Weights of a small audio frame classifier: held-out accuracy 99%, 22.3 epochs.
Rows from block 7 of a small audio frame classifier, named by matrix and row number. Each number is 128 + 32 x the weight over its row's rms, rounded and kept within 0 to 255. All counts start at 0. Numbers have three digits each.
After each channel's rows are labels from the 100 clips, of 14976, where the channel reaches its highest value: "responds to" is what is common among them. Only what is clearly more common there than usual is listed. The data: tunes sung on syllables by a formant synthesiser. In brackets: how many of the 100.
# c30: last pointwise conv (model.blocks.7.c3.0.weight, 192x192x1), inputs 0-95

c30.15:111103125116135101132157135111159109156118114151173181137157120184136143192113132095174204142171100150182145170155096150129149135176182098175146156082106117126124142112081106067161136120090169140107107135099146138160062150122063128150162140134156175172148158159159152081113162101150146086
responds to: consonant: /l/ (92); vowel: /e/ (52)

c30.150:128139088173143127080148099152204000154114150132134134154168096125142142091101156139078057112159135133113180112205255145111159148086104140116102116125135114089193141111122133140143117213112098155114114161168156146136172101123111194116113121123082188099084085135098141164117149081133124124
responds to: consonant: /l/ (53)

c30.175:114122130113126107114113148158104144102088127149078099110164159104100096125121094152136143144127125102138116112126101137167110170144170129167081128116129187163172140166080107100145048135068156121175095147075068063063140144110121112124171113130149147200116218163211138119066141111154090189
responds to: consonant: /l/ (99)

c30.174:114127133128140157113141126109134123133098097164118146144167128130096100155109135141169140151100132125177112156117145106174135134183194143162137133135163109130093186169154111070115099131121112178122088131175166103135122180124162169158113155119180163151147200146149137109125100112130149118
responds to: consonant: /l/ (41)

c30.61:128142121119122152143158150105105202134197157134159144129152110091178129130156147145128132107166116149123054104069096155167112099100108116119208124188082093130141088141111063143081126139034150105174170103120122089113169100104127127130162117158150114102156078182106144140118188144086134182
responds to: consonant: /ʃ/ (65); vowel: /o/ (50)

c30.105:154113171177151136138100113166162140169123136131153154110066174166156151126171152098125156159083123157146171114142104173109145120111120153127150164109178112132102108154131154186146177106136106109119132061121183170148105151143142071113182147118126121126164037105103130159105165058120144091
responds to: consonant: /l/ (100); vowel: /æ/ (68)

c30.94:117140144077124136157177138121121168122177123170178197184124172145173161176156134108185204111140119101210155172162098161117148144160155135147190095136088139096110132117095117121157121153113064129183177164132122129104122141176119133105131136118126191125140107177133140134100106101143197176
responds to: consonant: /ʃ/ (73); vowel: /e/ (53)

c30.33:101097084105152167142151143128146153109142106163122140156137136118080147116045101135177106150128137115160112162119112133173102093160185127155105165132141147131114193218155130089163139125113127177131116116183160126172120133127163164124118159153169158181100127165170168119123115128149150143
responds to: consonant: /ʃ/ (78); vowel: /u/ (55)

c30.125:138094121126130190106092168106186120086103102121034112121157126192006121093092111106117079155097149121103133170138144110161191162115097115099105135125152102144085131126152141089153103111176126139098129142107172180111108182175145147154080105094120119135096166142142157123155131138197111130
responds to: consonant: /l/ (90); vowel: /e/ (54); vowel: /æ/ (36)

c30.161:126128121117059129031137127098196138142129123084136123124113071184163198095149133138105111145073100112101156046189163106156191098105073060049170154094153170080124121099108169127160129134117093122085122098145104115149140049079126152133111152096110161159113112096128134155111130126168091118
responds to: consonant: /l/ (76); vowel: /i/ (64)

c30.69:114142134092091156071120154087190108123120141104111106139210127209115229128157141119120097139060102129122204062204183115141252140108108099109144154087168132114103147133137172120208116143151110161150091089113139147121106098142088187125114171112144137149179129126185189121132112164148120127
responds to: vowel: /u/ (65); high voice (50)

c30.128:141057102131176129188091141137110127068116094136099104143135166142113114063078046115161132154109133107134104131102113137171129101113124169121126115153110111177077120175145155088127105083119154129088115086158136136147172158132123180155073147119141112129109140156152135104132134143125133101
responds to: consonant: /ʃ/ (70); vowel: /u/ (56)

c30.4:117117119100106143105105103084153164148141151112056112122114165202074173114096141116103141155055073121149149112126082105153144149095109141110167097119068123145119122157139150060174078145101125083123126078077073117132159067074073088116129129181149136136124106166171126091114126139176111126
responds to: consonant: /ʃ/ (40); vowel: /u/ (37); consonant: /t/ (31); clipping (28)

c30.154:091146096087123092145124107137106140128090105090103115112182138093095096118112078130111092174187108083103131163137074133121097159099107132141097144105137168125147131095102148147134092103101177145155091170054053130120116162125087086111171081096070070136163166080090093131119129132132126155
responds to: consonant: /l/ (71); vowel: /u/ (40)

c30.173:110143139148090118037200099038229070102153106094125120176115109139145176099130148097150106146149139153134193147230213053131194116135101097091096148133170100074131135116114122109176094141117133153165093148130157130139076076135089174094124147107094156152111118155163175097141138113146100071
responds to: consonant: /ʃ/ (56); vowel: /u/ (42); vowel: /o/ (39)

c30.79:104066109092147148121123182125079146048082084154124126125154141174109110088136050110127129142129114085126147137122095121111123122137144141140140139098159162117078121116135133113178185092103110124192144105085076124072107115161112079099131122158134123184153096139105021162094134080129160172
responds to: consonant: /l/ (59); vowel: /u/ (38); vowel: /æ/ (37)

c30.60:116128144119068164078123127084204128125146147081143111123142087137090128097122175095095113148138132164114159128206125087151149169114092092097106149128149161119169193072086115099087076133186133162156073156101065102152055080129145167107140090087093119138146170107128121043196124140119095111
responds to: consonant: /ʃ/ (78); vowel: /o/ (69)

c30.111:172112104088161123118137139164123098126117176159128122150153133094109104165086090180137125117189171120134144152140198128166134128142174104138092175133161116140207139155111111087137113165105144099187128117161113130180147081098122161120176117173131137116117078143150118080127168176154109101
responds to: consonant: /ʃ/ (99); vowel: /o/ (51); vowel: /u/ (40)

c30.162:160052150168079118119140157096149132081167045044143116118102140129121139053161156067051089125133141140062131092141153083146138075034053126042117132134108125167105102120065126104119151141099147097087120093098127113155090146113084121147117106091162087146119095172138176122096150087136098087
responds to: vowel: /u/ (81); deep voice (65)

c30.49:115117096073167152133152115152107133104180145126155106105134182103165137098108045124143139117094130122140151110133083134135154138135124177135123120097225104111105123130146154173156069142162092136110095115163133184127135093167185164163128125129126151137112085061128135132147142143156135142
responds to: consonant: /l/ (83); vowel: /æ/ (54); high voice (51); vowel: /ɑ/ (39)

c30.187:117111118122151104132096085118194085143106086126105116116112143153128149112111133109122102163113105106155123151160107114114120093126129085117120125157144140154145132108043162105164112136095128118036059104059092131141106113066152117151170119086119112163114112128161177153081182066138093061
responds to: consonant: /l/ (92); vowel: /u/ (66)

c30.96:107148093091161098125130071152115075144095154150169179154048186128221106136124115137134197105125084120167123112127101132109111180139145167149161113179068112152157098121106122067105041190081133105149106147085114118168155115128125157129115052164115157093163127192160185059110140129120114107
responds to: consonant: /ʃ/ (61); vowel: /e/ (49); consonant: /t/ (31)

c30.46:086065164117109136110126106097062206097147093117154104070171156162099163140157106175134101089111122099094132093084020111161159059133131092116157167152108118164024145183173138059135171057119119157137126098185156127155133170135115131170092186127203067137133108126169208166164118153125142166
responds to: consonant: /l/ (92); vowel: /u/ (43); vowel: /e/ (37)

c30.167:182163138143129121109129105134136092164123146133123117147105119152155138130152155113113101148117138142150155096148203153123196151098108066096155139112146123165151138106089180166153078177193112119124017116086143162147074077170128173170071087127073148144142116087161147075143109116122083109
responds to: consonant: /l/ (58); consonant: /ʃ/ (30)

c30.119:049066100070140088154093114102150125088130073125099097090123190124134116098151081115096123144103058162141154076191110117148162071085097150098122156151161146155137160090078118155129139100138136144131091142117119095123103132180148160155161088086128109132120164079182166117135132099110092131
responds to: consonant: /l/ (75)

c30.21:090137139112148131150156140134112150183132171148126116153090092167071107152089159166163146079144122163121073185124122177145114097160176130189107184038102159126123196127128137113080122116151175125065122168118105126152138137103100136167114113152095144198062197116136129104129116184101113191
responds to: consonant: /l/ (87)

c30.64:130134143122129090149159109094157124131137114144155178171098119095146110135127140116177175080148159090180136132104152142110105115169152043135138135095099166158087127109099162070141151120142170112132112145109124085198097159125097162168087102098135135183099128124095118112161107162116127165
responds to: consonant: /l/ (100); vowel: /e/ (46)

c30.179:122147109092168134156143162151125108156064138224173154147177136150146105229144113155167152111163134119175118167103123137116128195141217085218162131059138139109152170082133156133152071166141173136132058164117135155200119128126138161155110126174097125159136160123144160069173139165147130146
responds to: consonant: /l/ (85); vowel: /e/ (44)

c30.133:133148121094130130134096130185091161107139130090124098067175182125103165132093086132104115161100096111101128148123069158170124122123139178160107139176120093163173109168099083083132122142120112108092129112128158140137195124146141092135187140110170129092087112171182198134151210097129117061
responds to: consonant: /ʃ/ (96); vowel: /u/ (46)

c30.3:191098172210161154112173104104167092092177069128155112140094108125167160044190172101123122178115211102133155105112168125153166081116100157123111144124147087049123077145150141116160126129074110091114144092177160099103144121089155128067152205083119142131090092166109151153078172110174116113
responds to: vowel: /o/ (96); muffled (low-pass) (29)

c30.172:096139111106143129101082097161150104155146132127057076098115125150065162128061125137133083169130091140103118118126100159149142129141147176143107148116153151119128162192180130146134047144137117150146171116108099154119180104092111122118101122131106128123150131131158123089156102191167100129
responds to: consonant: /ʃ/ (54)

c30.35:123209137129137132111137123123129125161119171144131137139123101103155119156108162169155136135133144134155143137135126129146097177159157126146105088133120106163153133072083131103136114180086173056127081179077057087144136147093118139143109093132098152150090168150156177066139168140125112145
responds to: consonant: /l/ (85)

c30.91:160130149170122137070118092150223051122127147117087070089196161146098213096171126145112090105090165116088175125193159118130248124112121126147131148033129163087143114164157175128170096136112148110152121113128122101167139076131085191139082152132123131159123129143211202125151097203153075139
responds to: consonant: /l/ (69)

c30.114:183140150169115124119178157113138119159063144120147099143142046090132100129128136086129103134168171111120140157151199133126135157120115113129103190075120147057133124144174130144129109117141137117119127155143134150132143117082106072076118136126122117078149107037070118163151105190109113096
responds to: consonant: /l/ (74)

c30.156:189088172141109150088132122080153196113167093129109106109100134166090182134160148078121107121094141102126157089108120092122169101096106100090186125147175100160109153119045101091126143114059091154184087095103080124091063082115153129140136131149133098167123135157141114056105105069164090108
responds to: consonant: /l/ (100); vowel: /æ/ (44)

c30.11:099175092106104146118130124170141169168172212120104090080159120091098145137048151208126105115133099184121129167104061154187088153171149143144124126131128112154176136201169127128133101186161100137145141135151197157140151115145132168131090135149110156095050098154153158145112118180136094132
responds to: consonant: /ʃ/ (71); vowel: /u/ (37)

c30.80:147129141122137054195094172174084163126155141129139150149097159044168133117166049133176191118090154045162141150103118200107108123151148106152085079109123134157093138115114156138125109128117126129130113150148127083136079167135148154149121121108139123172159217135182139135099104085138152209
responds to: consonant: /l/ (97)

c30.145:073086078081093117148104142138117134083098109094124106102140177123154074112105062113082143157147103144086081144120085105167076139083091135082104095132090121135172077116131107157096114157134161118116159127121076132126158117080124153122133137100161097107115148151119045123177151124117099171
responds to: consonant: /ʃ/ (65); vowel: /o/ (47); clipping (28)

c30.47:133144122140106105128197134120107147101126123151176165180135135055127103127134118145189169094183174095156108148125126098140083117174168069132119130062139200154107182111102133092112152093111183167185126180120081071145085105093123149123119165133131149195151201191138111160114095145127133200
responds to: consonant: /l/ (100)

c30.83:104103107091109144146121142094093178072153101128152122133131158123142136091157078092108107138115081082132126136121119103130146147110111170126160115150208081155119116106111071140138158106112111163189088115159091107062167120184152110131197147139147069099169132100119105084112164100141152113
responds to: consonant: /l/ (100); vowel: /æ/ (55)

c30.41:122100102133130183168069164159141143089149087120069097076147186163104123086105108124102109141095120138113140140082099139173134124080119193115098049121093123158071103158188128167146131100170065126119159125121155183130116159201112134161069128157113116144129118127096134131084081091147149168
responds to: consonant: /ʃ/ (88)

c30.84:150142124107118121136103135182094149127147181136169077103087177115177124141107077146103132085083111056105130111106087168105099115124135153128144150125136131145125100211191133186141120163100113100139134059149174197145153149128138092152082168156141096119170065114125149121137127170153099106
responds to: consonant: /l/ (97); vowel: /æ/ (52)

c30.5:111123101105134135168167156140118152113150143164192215172126154126157122125112104127211154111178119105186124174120098166115119144150181143184162098140117092139101152152148106132130128155135086197107205123119111171139158139174124152113072133175170168133169108157126120122118127121179165131
responds to: consonant: /ʃ/ (50); consonant: /t/ (30)